config = dict(
    model='image classifier',
    translate=0.06,
    targets=['symbol', 'outline'],
    shared_expert=False,
    cautious_weight_decay=True,
)
Rows from block 3 of a small image classifier, named by matrix and row number. Rows with one number within an expert belong to one neuron, the router's apart. Each number is 500 + 40 x the weight over its row's rms, rounded and kept within 0 to 999. All counts start at 0. Numbers have three digits each. After the name is the row's rms in percent of the matrix's.
Before each expert's rows are labels from the 100 images, of 14976, where the router gives the expert most weight on average: "responds to" is what is common among them. Only what is clearly more common there than usual is listed. The data: made-up road signs on poles. In brackets: how many of the 100.
# router: router (model.blocks.3.mlp.router.weight, 16x256), inputs 0-85
# up: expert up (model.blocks.3.mlp.up, 16x64x256), inputs 0-85
# down: expert down (model.blocks.3.mlp.down, 16x256x64, transposed), outputs 0-85

# expert 14
responds to: triangle sign (68); grey rim (27)
router.14 084:535548468545489451475579420452460440530460533566540472532484466521508524529538553555470495488527486466541414406492479494565529573500501497514483538484493482529531461466467476494502558552505501499461494475603425470474510473485545497512467501524430517527579564
up.9 100:516519579626495526552475574502505492453467504509440518465482498459494464501482452500509553412528412450500534533555480523472480490501476500462471570426580506538455504473430466508541506462416554480468555530502551437423525514527466476499495472430514478536491453
down.9 099:494469489530555502474473529571483534470536506463510534534454480480428491525469495452512488504522478467535484482449567485488532486502486527544521508432538491479466477544579576479476526348516560488527471522478484466430509435476499439498518505430480570532471468
up.10 061:490481442456473505459502548549476568490524460500475523503468548455518386387525427490476535493500536456496548539448515491430512505460470488440451557508504424522486496511537537499529481499469524449542501553467427474552485493483507524425543503447507479578488497
down.10 095:452549504557518445478478499492460518545460483528516560500455472450465513547411407426477517444552483574516525437546524479422465514486580520462506481471503542458512456488517555434537498422470532489521519498495533515508546476543509468462545518424412521464522452
up.11 068:566513484502514405493467504497450503584495489562472538515562505495509447512422481484507477527515493526501510486485451496433488598448510433507549512470546526588484537452532411539519538472505499438479535522435532458392444518489511454453491470485472496451510490
down.11 096:478559464595495433456483471495446489559432496541494562521496470470490499548451459419480500453590427513536526482591564524429453492472529485496523565489475513473518433541489548436584514429486500492519561495454526518525536488532500501482527513401433520463505448
up.12 094:528481564454512494586552578507482487477571443516460496471567473435542454454464481471480489568447486575501541504489457467443537516458516575466522478499524536541443533469566481555469476512423555461491471485462527450441549600513478494506489533474538498458474493
down.12 096:516509580552488459471478537575482503504493464477518547529517499510432475566477443480480494383536501485556483438498486513419517553469606477538510478496536477463501481414583572429483519442530536485483533507478514511460556425481451487475522532474461534470489485
up.13 108:450479422441516524447519568491485422510465447542476461506452523525533396522507510494539503570514504463555556530463499559541523513544504432447566582482541516577565480489496514534532517446499526530539527525466391434493473534513490491447468499522450464579503479
down.13 096:545505520471478517475601468469430560544448539519522472476524564541449427545499501498452541520504523465469498489483524509563538519478534531504464506529430503573501449558557484545420470464534554460520471528488535558474459498547583484476498397503418476527555513
up.14 074:493517484443544579535523473476570559434518525454491479506445585536501559507520453511522531471472551545505577608508570498449441439472436569593486460476483496419510419527548482518466458470461475501484506494519548567530472546496491472495508464530593512561546495
down.14 091:495529475590518444504492493498488472525427436525518518483441466492478494578430444443530492465559428549503526447551531475358416511518592521438495519491466527470566462497513581414568504473448545513511523483494519501497509448548450486512566540437449514482550428
up.15 078:515508520494466550521500535511553481448533473507401490492444527511539518512468365471500503534481467512523623535517557480431473436530461503542452430504483471458486467501549471516500481483447591494499541503521516542537437496503484510497528452466487490480476466
down.15 101:450521486554509487492459501485485459519483467511512514519483475444485516549433449401472504441538463576519552448560508525391448547492541533473513539504476534462561421500525586432602527457473515501491550463467516502525537481555514471498565515434471534472555452
up.16 087:503506445454541540424445517523548438540479527506520484477459554449541485536472453564494483533510411518557534514524471570548448489463484490520504543511551488457539519511567482475514513482425459470550569514521393472474506535494479517451467578493458503646473504
down.16 083:557460461511489512505497567493461604506471489520530480503523475466455465494517473456495618541472493435484490515581509497467540527456535478463468507481485509525479471556505554476486483463477577562536482534449514511452457504510541459470508450450440430535579505
up.17 087:463541514472472603448477496483476459464537560461465461470538506531514432433503401466546522465460483488511545523444554400438488454512437513544471484492508465519516510504563514503507505422494492466489551525498469512523514508472499508473511534467518497494529522
down.17 105:523506507516536440435506491483494470513479448512539540501455483476451539563405439418474504482561453572539522481505514521418499436541509541488485510513499499455553440498532583430553504464442518520508486541462535501501536493514498474459564505451436550467504453
up.18 099:460511532511519500513506475476486501400552525503436549488539459541504478443392526460475472431450489476498530580467502446522465476490452603506457417447487546473437482516511395496479456500454530478462495508472481502421463495504514480538558486471525532513521556
down.18 096:547539457571452443505520486492490508486494469559567554489508500472459560521427503441496514460548460578493530491585527541399464533456500459471529534519532523456525438477524541444594451472490487438493544473509452506521540513509428477483535527448464530482486479
up.19 100:538537512499507581460474529485495599460548455434477458505625469578481504482558491472522539481443500494529445507484505424431477436449454528535464426472451497481444487459434523505502532519449510509445539465555471500490465483488529565472488438508466530471534600
down.19 092:498500488522494433619468536485508462557428447546540464584469440463546500524439467445502532447538498582501522423620478532403394503486515470470580488508442529500547475505470533457570523528499480527583492435564451485518530547517432501475523497501503473464457473
up.20 109:455482429489486550514555421459547496501521526451439378508521496529500494492558508543513517525434483520424466535503474510424514415484427525566466499492424500485515511521454509496505521545463465492532488465534481550557453540475498512562470525539514467438587534
down.20 092:433515427494471486452428495567477411599519438516385482478477440533548537534498460454490528530532462502578505528483469431475480556532500489486472543524485455482541489531463554518504545506446474475490542419439506545511506500549443502481469498514486482471514474
up.21 110:538483493490523473442513500568461477496458497479423539502560484414484432533370471534509479603524492490531492482501501445535499471549478427473474544497493501607532505521472497548591557454490536445444492462550454551487439509549576508440476522538472519523501508
down.21 099:539505532493547469475503488471450422484498507461489533512530596515493470498447449466494483424524472468532476468384571492464539564519525547469528440478464502437404465463581541499550526379471553507520475493534505470472455557473562418456577457456452537522459441
up.22 079:523499462472466467579444486512508507516520467477539496461486560398480478512465463424530526625541539532533508462496553455450469539495494535439512521532539433496513494541517506466489511434522498427519490580425450544502493555613517475438590471454561479564488496
down.22 098:452512492512524549450487550438534532544500475484452503471503545496527530563428432399467515482509496515538582464493541492453487493507543517412482474434500501439436456478500550447548482382456528445498525548513524496453475455490510533508602489464484509477525466
up.23 084:465522499480514472522591484487469406433486463427457557471470470522498437536439475499537499458521454480509487463468598536538442470531470557471499457438519487463462513567460493487550536543531505508466492531461553440472460526456493520503577561406472600480488451
down.23 104:488523479572526456489491498526477483514436466511524512488451491474443460516389453437464529463520443566517500449508562514409437487460521538481470502490479536449531432480527582424571489445474517527480514464506499480534541482550514482478525541421441536448548463
up.24 063:477461556414459519535514478542500463519534538480475474492463476422532488511485459477520455550513481530480501483510532456485532538497506522442422500533552481479537487491566459516592481500460516491491498557490548521534481611596474530504559441454511518457544415
down.24 098:488534470615514494483468501471459521522440455479518543520496514499483499529427467411445547479569452520527534487537538544455478513532562514456506541461551506455521446456555532445558493445443517525491531474520506467469510530549508496445559479434483496473492470
up.25 132:426523474522590510414531504454534486487498513543401543521458548458486519540507445477463425548501500477511580490485527474561511503513480430488503488486503511519481469536506520525518484540503491480483527515483527492491485531495490504443481527533488500499446461
down.25 110:588479468447494509508527524518501542471495506437636518485502556503521485424560455558485584501498506460506493526470416586462458547443503551524539530574439552549541495451558492531494525440525473571550454470569456451479474521444536507540443446493532473571550604
up.26 091:515497560554518403565568568509463508503541490522508524497561553383519492516398498435493522562404472531465492461513450462481495464448478563519520467508482548381475503473472491402459485564500474484439490434495518492424508546502505537489486479493482522434517487
down.26 098:489514538550528440504478468528506447540448493544506528506459466452461550570417496421473495434540454551515537463568543501376413511484561474492489525492506524480560447483507588471552502499451501491494567471488487505524513489512463503497528548480459513445528460

# expert 6
responds to: struck through (39)
router.6 096:471469465450491546504593469574497484479459532509455513514528482440471476470374463553500470526488539526521490473520451504563545505529517453509447488518488362517544509525436473540550490553534479529513543547467466528546461408483540507437435509554532458545491556
up.14 089:496480491499531496475507500481517540470465494566457497435494538547469475504542441514495514520509575478464552462515541520529545571459500468460512562513501499590546479473506485562450512454556497470486441519467525471492480488543419462450444489525514551539465503
down.14 086:502483504563522525399509466488530535467534532486493512540464442459480491549488487456523476523503454519464522477458499501509454431480434509456460419535466500480450443529574568556485581549529493516490526416433541543535443451495463476514539529511499553465485503
up.15 082:455497514545508515461518582496567525485486542514509451491428583460446574563523480477442486500474487520456558499529546497389479483410468532517481489581512481447527536526522530469433530518505559450486471557471530475518550462550502447499474545525521415514419492
down.15 087:543471496548480480479536464544513518471521476447468537537546459472577498493551447516503486453489520523494528440560432457455438538508535513509464489536437494489508446524532487511581482468522546520485518478528566499548472541547486498551496493563493522451449491
up.16 074:531525477507450443467526473442504533511507468510481500504513498483498550508476522408496475510460503456465484477532452434512495541466481470486501549445536465543523490459441484510490585563504493466500446462494476509495503471504487549483547486533527551498473526
down.16 085:536496476529500464507529460532522472512449453468490539551519539466537470528502491543520477511449523498487449484480504492484433516484475458552439527523474428514506464537484505564518516479558501507544552478430525508541468527494488484483476494557515484547489503
up.17 108:529530566568470528463524498562499544411564564378522502485492464528479539507533510485526500489507547514475496429530513550532530476485512585544472435502500513477452512516460529425467540449535551495472503528514518456419522503461496552531481499479505551408540494
down.17 109:563421489557456488505466517497477461493524452476474533488410527481467512478475594481426542478529469492485464466527509517406521528456536471419472614565521454481502576467551525469437510463462539525447453538474581461484516518471498564491415472485480460503449417
up.18 127:431471444462481543476568446488494515553474494573438454500525481466522477517506469429494530500514535461535517538476522423530482549536478513442497471471455494473515419530517496522573514541491452544535469444547514526559384487486499507489498537492544543536471481
down.18 125:418546436538497552442475470507483461469473502432473464513481500443475504541625508533478522540510499506542527481460539465620444420505476519499481523507450496535520429485465515479470509484521456472551528482552498562527542527511510442477528502495535481437558478
up.19 075:495499485551560486476446451487561609481528510490512492538564538405487583506484473516446558512453546496449476534486516495435506482406532556476503490441468522514522483535457524516499590528472455442457498450509564499474483484541520522480474449492555578458488516
down.19 087:529486520540451462508478515483501480549444476535506564479460478433503529531525559510554481513528541508506486491508470507442413561479505443527484514537523461491533424585526432531442496477548540434495506475470540476572537481501506517540477508521475518519439527
up.20 087:573518485494514530510493526553512512526480495501482499501562495471506459454541526534521518495503522578521502536492495577363536505389551481502499541539482512540482565533559505506493496435428523505467470528462450490527500423560473528484521527518514438507436458
down.20 094:516501570554449496451526434543487521434540564380475533520521441496484503463460470493469558485504535501473468489504485510436477499569478471498460573510514446497519503548603465463502535483563629505470532516481603487507528570515534511514515486442499493496480471
up.21 087:450505518485580375475481437469577455493521498496455511493541480546502566507467488456495470557498455508435494483534520421515492442491422455535462467547508466522605461478441526527446474514467482517501453533521489559600476480540479536500512533480501557415495520
down.21 089:495495519465542505555533481445498425517433529477470543480510519511518409547481454521566483502497424481490571504497451503474490473477411482522462541452465508519493494531492388564485534440506540436474550494482550503539446489524486487496547564539483453518425494
up.22 086:543530509586444536555511565540506510432502463441535515529481516441539551513503522533459539422492507448480487492523435540512432501517583509525496485510497526400488538510453467491481518480408491483545463496529525424460535483460485561574510567462490525505466499
down.22 086:532495480540520482495505450557543512547525488493505551505471454467529448508489433522460491424568565484469477494494486503445417550545508470512468503468453513516503499535539472578511460415522519507516493406485603523545560556532525480475545452483538511494471506
up.23 091:531504481557472474561433432515477607478503530481534521504446492462523486446534470508482487464410500540459499511456508531498519530459494603503441445487478480446477422533475515407465556482481482502443505494530492483471519508518510495557520465483539499481547511
down.23 097:573517535545502474492525565485525472501484518526493518467506517483498468443519666483490464493508585551505461494549427539473493482451522432409493505540530465495488498535517463526459509553511531495401500473487423508496497448507467551556518489545555522506437443
up.24 114:460491452424545453543540534537502473574501457535437513497530477475487474563414472451517535565546481492550463510469515476511494545542538485492540512473467484550483469544559464595488517493486501497518517449441516566487477524522506478449516500533467531521446482
down.24 109:446488498527482513493465502531483484461491586489468482497409448536446495502490473460431490524490480574483528562499604469484538474418523627497476455472470559480543511460512567484536505492468512570586484508523490524503506565540447404545561514475483535451491541
up.25 124:458461470430507498459538494520470491473517526429408520533511499480516471452417509476488462497441478522547520505472478463533590482566513427481508507510492468559487531505480530543542497518494492491490538536429524563524415413468516525466486543555515432465474516
down.25 116:436527516439529469546472563433446471553494535572469487465553536496445437509464516450510513563434457581532482549535541458510576448441551539495538429465489534497444495499391515509464534475489456485490495507509437526466438433504425476498506508474484563495530485
up.26 103:430489428475517497438497502488532510527513528567407507458480533425466506482397476396543524505506489456541533510469513420514508535551457458481468531475469453548511423513534475563521473479500433463545559467496492597478447482546448515440495453502509558524434472
down.26 104:451471493541462581463412510512438498423514482496486467448472484498433546550519341522460504554424496481480505483503530511528468507446541609490492459519528518460511450519468491467508470470514498475594489451532528535508526542533455450551563516466509549502552492
up.27 099:476506507452567507553526473431538502532498484602446505494468484489500465486537413504412487502473523524518493462476535469478520551486467526497505449514463449512488485475517501520423599504486547510518429494467505534474500541501474424472438492545484496551506523
down.27 094:520500503587553493459470514498535581495570491467491563539502419474500490501550513543503501546441475545492511525461503481505494498445493468470482509551465458464501519540463456526541516505503484564488482472442473474514500433544480528552563495552521474431447461
up.28 057:495507505541527585466508565481498496489533525512488488514451513458525491461435447464444617477539476487528507506519513487440428492495495499509482484455517507515453473494521512510461501396420512486470534517568471508439472465450457569489538555454535513428529470
down.28 077:518463526524482523465516466561490435498522497504518509471456476467509549429535446533513484455485490442507554457513465513400396557545522473514505499531503489506495451522580434488476471471469569489499463432534590496526505597461485500490541511480502468521451529
up.29 111:503500477479448535458471480484485507493510476481471502501529521503498472440422454504498528563519495522523495490500430454488510466539527416537461525501487491565508526552447521571505492385520530463541544529461472552550487453462470544445459554563583465551443534
down.29 113:547515492444488493483435527454455469483608512533486510482491504485481483483502441474487526415408526488593503552464485469577469534505501472505506466462419502487458470470488483440504462497489521458506536539526507494440459465505498559443556531497454531575504485
up.30 114:514490554435476529454511541457511515506482537454444507492553538487533525423479520495486500494457526497483480497504426480491508504539534406521471545528503433532536595516456505538497471435504540452484508518450480546520495424495509525428442549565578394485466567
down.30 112:503492519438497480549465501425488509463591491550470484483498522532510456498488429491497510450438533512541514561547517516490564482441455445540502489399442500531444465473416488473561534478491506459509534510487480468445494479489465524467557534493494512557470461
up.31 096:466499482506553454513458496519475453455512510467502548452441447497519473529547516494551539546491523523507537525480569412538526435492459490489561549482488508514487525461472532409489528494452513538432483486552486524502472467475489492544466441484461474404573443
down.31 089:495504485425496460563591444573477524466490436499515522573504494483496465494522525486515395495516487493550532476541409511502498582512482482557474557473459514467478431536516421557479515483523453524472535465527463522481494549482537497550517491533548487535477555

# expert 8
responds to: grey rim (26)
router.8 080:492475428562493472547572407520472455475519472557538528508503482550504545549481516510506504490520504430540452414491497487558492532454506446581426516467512467511516459481547418496482495516523435516501523521553467407495497470438514465510509485481445533497515506
up.0 107:500492579539488508464457536509517479502547461536550476488599570508471566512511513451497504512531486495488508485523451484511527531555575476507480482533532431452502553435482515473517532512545553505505509529483433440447564533484510501487421449504491464463424572
down.0 105:586500477551507464510484443445498502526478503506512472495438508521569522425459503481486517449457489489505504499509434529435563550524495439435546526535531459507507510461490542500515581444451495481526481535561466441453500498493480462509576477532531476525586530
up.1 093:546499523567478520526492466470487513461512534484503493503443504517462563452445550490506569478487453511478480489477480487485565526460485512552491413457477527524452592498443502534486536512453488485542530477445522497505537522450516543493434461529479566478467535
down.1 101:525427505540523519504476455511472457466469411486528579489603497526531524526520480490491492486530479533492546488522413557611497494569491540518523510493438530582547494547479510526491523533434476478517497451516514476424565542503457540551531485480431492583463517
up.2 084:508471559465521599482515567449468447471531555489492530476539546527444401443517452510504485493446438463512525458467550478523506489444514545563523461468474529475459504562495518511465540511449523481466514489543517504457516543461569569509522557525433549550424516
down.2 090:544465515532552497453461494526476468437504473484580503483563492548545485536466483525516530500510496586532517455505500560502505530516529565514536506570523537538523504550534412503522495466487442501548494430504376441441481528574496441561530441494459499492498497
up.3 045:512494535585503442497513510513496510525508568493484423534491548432495444524451505481471427460442481501511512447557468426416532478505546491467520495566566525493576416581454558543543484454516488424534520501510461469498504538542512502502485517562509506486557451
down.3 100:564485508478566454468443473486476471432480471509561514491580486483585505513454448484455537476485511573551496508478450547494466503522494513517454463543527540552557526502500478506559528493484470506515497450462412416412483527561475466570612501480444496488485527
up.4 129:472486523444514461511543596491479503541500482526457539492532510447440437466481402478457510520450405443512567509458545465524488540454510480476549514446502529516472511527489540572470522509441493494459498468533556563494454524494510517411494515525474554504390474
down.4 100:485490470534559445491447462493423442415457511479562519468509470489563473475440462544501511516487536529532459498469503560544480537548470542522518451521568535555531524492556482531565532454495466511525462481449437455455488530581481472534590494496481489559507493
up.5 094:496521468525562503470459496512478462542470577575477470518424506452532429573497426516484540548502429493474482532495539534405445507480480504486476553579516551546514447487501537514538557530446442462512536527495583523532494504559485449486489506420498547541463509
down.5 103:562464488513554452476448496517440454454434477499553487486553467518549506505472446493488502511497477577557543459455451551503497548563505557465510489561536520542581519490534472524593547469484463487519472435453441398396485548535462456575618493507443508519482475
up.6 136:540424410443484474528464554515501493513505477495542546520474525476516561490492529517520514507577515506531494492518460473499497542512600483466517471505471462483492461511520517424558515522547483497484569512440435508465546447522530488490490483521492528502535575
down.6 121:539486467481514519550499483500477528591550501432529447531429448579499501506465554451487498505493469471528459474488542549431459558507498478469572500428530496472437528371519547491503492528518539448516493551462566448491399530542506505459442504442487447501487461
up.7 108:476427473516492456539521516493491472436470486484545542528440540543515510495477528511531457529567509486512534502520530528562492473524528539519480490536527465442501512418519495390578545442493554463505500626501468471521495458515502496510547487415480499502533479
down.7 098:554501454444557426496549456503532479471561485493525470503480471421540423513496540552526507566463483606515441468503477547482480550532446528542505480546534422503501468522483505487508535500500403513505518497509414479478380466507494482546509570486559546555508441
up.8 129:469487415449550445518454461443533531413449448503524568522497552446537451509540478486478531559501493467496524505462567493526493444445438556489456455477474534530525432504514491498523529466529469447478444536546513560548492513535500482467521469440492570588472562
down.8 115:482510501469505455468495498518491511543468511477447520581541507480525516457429478494527527512475541521569423553484555483484460507475503583557479448526490502498492460516549511428502535477549484492434481501451466476441432537480430483532568485442474505499490439
up.9 125:514472444469492498485460532491513508531510473513471540541382498504558559503543467405451534462494585488537520498506489444508542534552500454428530538469467493493488482463480536478528473544548492463510493515432538505515491490540529450423444530530518499533506472
down.9 103:529524515547525506569467500462489478457510487445523506518561491565583486465436407433515518459443564520572475509497478539481452486549485506474534486468548512533507520392491517540599525515553535446544527442498452440495456575536478498528501512463461528455455386
up.10 143:536500509461537503535531452464524595446505448514534561537582501501501484481511474487512514549491599506483464493504489453528444478487478486547473448496451476526515477548502523532548508523563514454389458466521471567493473459499526507434527387532532528537526546
down.10 112:450527552506521489426477524522461420461441494575497558481543540480512449480482438554477469472477449499596523476486495497442532430451489523515443444453502546564577454492535495478500574439505544549491509481497481504567509465567451487476549548474476485551485516
up.11 087:478536482551509525515496499441499506464528572484520348528457571508463566493460507472488512478527483513505544496507537529365512507436462522517484508462507559503480467553446579531554530476503451445534525519439490472526444501518442524522440499513513570521450510
down.11 098:563527451467513497471499456510491477504462492501456621487604571474524514483501451509486501455576499477549491503464524586517545556533507499491469468575430509544485488578532552462525526432458512432505456497503456441479526475538526520507562451419481474540513506
up.12 049:497485534483501532520459576552527455523430514412440430591494461464538476479425417474472540516487442593483506507427528521417512486416520532551481510539531515490493514520500486521514584473449504506507556570447453496467523511522562502517507560465473497503494471
down.12 089:561501494544527471487465482528466470463514499510595497442555487565591512492508489484481546494481496600487471478497428570507535504528497553507506465515580565536530545496500427508557482531476441504555530477476475407412504552531450420538603458500482519542537462
up.13 109:534451541499554576468516508488543441525498486589570500487487542483494456591577527453520423502489575499572518489513487563491514503549528450511528513489493476419472453448449565479528456463585453516551488510544465490460481512488507451538501528554488460441531421
down.13 103:482504496491407525515582514497505469453502559517446480484524467489491527463515540509540434456512557481470517551504499453592415516505459497473483499504492465509516474557489387482444417503520539511514526450505504615613521494475501462462464493508606435485483471
up.14 095:508519524569479547491533508499474504460482527507521329512486538528453604527559502503509541463517540460517473487494542470405550498447447490523495455475527537476452506481460523508490474544497517513472466546488532466544456436494497515490445487502462533515387478
down.14 110:549477485467486508473483484444501482466483535502490577485563487546532509485474430532503529497582535498544467505463450565519545486477497436503489438528448507508469529527497562516511504461444541455489469509510478484483556466549483486527599515469484505535519488
up.15 093:528518521556506489502514581560472463456481498520485440473445474529480443453539481492510518482554383523538524466471572534438514503460539548471455469608560530516454524529498442551492486472494521525449509560486451426530515457508380487521509491469436508514489465
down.15 101:520446511560561491508425458466516519429514466548549496452609462538589504519473502482498529537561548534557478457544483553490534532523544563509503458507482544508508506467484459492560575449512492500501512473488488432425511512541486504572610472451498470518509472
up.16 080:479481480448482459496530491516485476534468518545439523504500459475531481456465452458486469460494511500506442545492461445560495534516512419459532592557493465539529529535549494558444557501459558519502532524465536563521511527530469505425508508550510499520482442
down.16 088:532455487519558507470445480490448431438458509507575517476586473503508510501465529490493529518525568527558490482483447536516513530533576525495510507597574554551521576497499484483538523511482462523515496459514373455462479522546435480569625510504469446544496526
up.17 119:557496524531490498502486464541468533533482524522542450476495505496484454485536484535529493494487504542514481518485449579389482562464534548534397488546531537480545506548480484542493560404471487518516475511466460466525549501496406467540506477499477527524475557
down.17 118:538455538523512530482466508475508511434521500481458562454561484554515512457430494505503520506520553510555543473448467520543607488559451476512542398515401465496409533557460491484514518451477533459543517497517535478457551441479457468551574436484463470528535475

# expert 10
responds to: square sign (58)
router.10 093:520468459500471487456602440455495519402532503537514502478536493558512502519500504542510528526541540455483408494490481455546524511479461445530449534488467488540544532417569493508512496507508519506532445526571495472542477467507494544481453470483461491479518549
up.0 092:539504553573458467495445551514417474465482424460473468514473441452485490499480527458520552473509422505463478484541474551482541496499532541421566494561512567515502529494447556474539533475489500551493509505476603437504496515549508480549549592443472519434519432
down.0 091:504507560494474502489557537549485584481574504516517533530518498606540508493496487483532507475529538544491485456471459445387527501460467535512471459463457502483456496479546501447516509437511536483483516425543466470393527489517486561521395468477451601532522574
up.1 071:555505426528501482517535505507479406567461527524509485476455469539475478536564537476513537488484485465517477511492492492441562596474512543472525574511528540525445567438488522488549521504491473466444473546491502437465418432532473500477516506545494495458542537
down.1 086:477493503567443453502593535493494533510564463578529484494518468589537535497455537494515532560520512562463474438483449496436577503481430462461452487483450516499490484506470460500451498462494572510524523437537458476432493467557524571568419443524468527493499590
up.2 102:554538588529506539410469521488520437446560525480481490501541534537491449511518480524453467528481485510468508481487491482510493512469468476545507555480515521541543534502455501530524470440457554466516480449504540551493505534546491499512454552501601500470476531
down.2 100:514479470390466525464456488538475451446513567505463509571504494443486490485400510440457404440474554489492484515496578439540531577504548501476543497485525554521481502511518539501467469486509546517503512514505488457537487517497505532446488505519511526569485462
up.3 098:417519588473564521532460511532483502496454516478495488521543497579504502596501472486506489541496543539522535499556554505534452451529431602507579466507552492448477578456502440486457545526514527547531520496549523460490527528457483500464533450480460461448564467
down.3 097:443504448507492486504464507452502571517532458568510569522500498560512476518468494542451517543507490588467498476536502543441506545412442516587497502493525491514485510496546472452481501487520511493507516417487485491443514531518470557515488431523472522515498497
up.4 085:533552442557501508503510539520510473472501476503546418462519471557482421487602480506497513538519442525502516415533490493426532479446576527437571563596495564532494536435536538464482554396420524493497545561506488421509521474525526486512507541451504476427564486
down.4 086:506504571514473487479465577569465594484530480557559523504532491569511528481398469509508545517529534544490527478482484524490532574516498492520482546491495527534498455487490486491559416452550498517530543484487475466480506505525428536572447434512465469494576580
up.5 068:482477532470518461537553595521546470492477545527459513481494550419476527463466513489478425480483508534516526505480590521476491529494503462475550511568523529488499447542455526497434450577448454495465488493481553501533481547505503479521562537501494515550415492
down.5 083:528463529556464457498559544514454536545523486553543495479514449556573473495455462486518509527575488526485445393408467531418508543497478506538517528523473466513485471503551449471519496427480557546469519444548448447431538482547472574507441459507456543514544575
up.6 112:498473534465473535479457462546535481496465557509496381479503531526508466469531509514496500533545482458446479495545496522495474504555465483546400497527512500522600584434513479533512487439535571576550493457519477520532564499550478530481523529530517396516444517
down.6 101:484460521551517527457477508518433486492497562468491496575538524514521475504522520495449457496472501483463479528469523491511533459483461544453536478504449532499544544480535562479455475488464582503486459536584541534529529522548504538475511464504520508493503453
up.7 122:561484510540450527501492489498473517423450558492593418543463497535477507492565545562493491476542457480475454433561494593335471470395503492516452533569504578523518555519532504475469500435477532486544470556506529420497562498524534510536560491462517484554533482
down.7 118:492492528552506503518425558592482575457493494532476468516503508587563504489496486509454532450403518606494601452462438460420469535439505495464467502501453532520512512487514492473492503496573575511509497537457475501467531527537446519565537494451501476408597496
up.8 082:446558479469600393506468491525467529515437502525427533527490464477516490586487450461497473502535514544544475484424542466523526455534462512438606459519494586489511475488487483536489507542513509505530528497508612483463493548515514449535526506465428533434514442
down.8 088:519533522502484416470572518508509587476567454498496511509527525559533505529415499490511502545501566576532488396526498527419574529521454508538528493560501476467490513507455494504483491464528517521472486440503437495477506457555492579551449419494464530450491591
up.9 104:514497510537480470490537525500503475545552468396522458473499464548495515528528469531548517574501472469406462480536544554484534517446474515481555565527577532570495524474522497509573504537499450481455486502466560476460440477540509564506513548497500568499523472
down.9 104:484547561538474491500502534511519553478530429550490524499521494560551575511449481513535472481476524619477539454559486484402546482458439506522466531467474514460471482498442469444519488458506599533528518464518499472425527532513454520570423504439488494431580573
up.10 072:553467452508519542543489500569463470574568584528530477552421455463504420481494491569484437490511488539514442446466554579507502549451531479544568605526537485485468520530499511513449453522530475513446496542479526548479540530482514479532427527546453530581511486
down.10 092:511488497498463470483569538482477537488549476527492539488556520537530541468445513491530446492525536545468460394461489530399602508489446484527514513551481495484498484581484492526499436482507529491457522448474455467508555481567525599530435463474514541496508592
up.11 093:547503479506477537530468494557439519512483426577463484512570455510488460521556511508507537471555464500505490459437512494516548587453559540510502462465475561498402484511478455561533570459564555518469496494513586455443427534474519486521554491467443560503464448
down.11 091:506521545523451449443535520493452610529552459575521517475490489590494538544443473526492497514534527516552494428525520512434591531441455527509523504522535510478479464500518435505496484492524510543479505441471521462429528513586462536552409453522474559461537599
up.12 104:543488420437477530491516542564498461563473434536503495485457514492528494505542485558469514509574519460547523565450521543506566566502583515432557518486520503524450449527479578502481569527457509478477480554438470482489497506485533530490501531459461503552521537
down.12 103:571465448525440543536493475509418565535552529521522544481542467536534508536507556517461539547529477442513436522542436540517526548468467510527445544564503487457527497487536412430426562481452493506555429436549447561478466564520420477588517461474514445527513473
up.13 062:527454492510508473581511497516535523557500542476451476569439472375493534534416503473487494486474476531532540471497478502442523485478495526407493534489542447389477523542467512517502564530565494480459527518437442469476488518549516494492554501574478440464582559
down.13 098:525511522523458428508554525512512577516531472567538536479535479617568526540421498480531500506537519598500452431517461513420512497481442477520489520482488518502512504481514438469527502471479548529481543419535455478458532481580529538543449466490473520477492590
up.14 104:488502497496461528453513575524512526529586491463519420495456521441487528504464522541505557515471500533466488536522533527512489483537472514524578546552522483511536561478483524469520435552461468490521541392509468528456452536487500508498459444524531566584473508
down.14 101:510507519502551483531511530454468565517567473531497471510530472625524505463442517480557513508525526562501480465494452490417600504451466487493535477486518569532461506519568555497504506430511532488530466453497506481421568490448542439591482511505470536507546578
up.15 079:454575465497521487455545504509540434526481495495433502524482527540462543514537484426449537455484488478494537471481469472552501469535517470516556488433472463509474464501483520548485542593484513481499452489536499481434466504484511441439486552565464539421483482
down.15 100:511466541487441459549542487517456585506537457585517552509550503584564518517443462515510466464503538613492484427599509493407546520446456502512513520437497535519493472503505502480554527519519529516451539435491497457484511503552466541536457496484482520473503605
up.16 091:504556517500518542481535509515467416501534525478496492485541476500448444446557468471519510506487435539499553474514554453468456493407472546539464491449475524500453497534512503552465509464505474490488500506523510503530516522435521492471495503551507549408562507
down.16 095:519446558542489470524506558438501618468552446597523488533485505583515545551472489496454526448516540506474481477490475522463517565469413496519477520520494495495441483564489446497523543475529546483509496491479464448463495468522506504504483505507470527461505538
up.17 103:545499543500486469401433522514446488467500590473495570540460494485528486493465475488470452491491511528474413535483475466536446460485425471489524537525463553509548526562517567514492464474554540502553446456456600549464485510530435414551508505490511490517412464
down.17 109:523534525445462529471445474465493439510503423480483529494501515517534520552489496459510473428418499472492538465482494471515497498542504506462519507455524489520542499429505544507507505491493576529495496462556564451464510496513466494445552534527423528489517519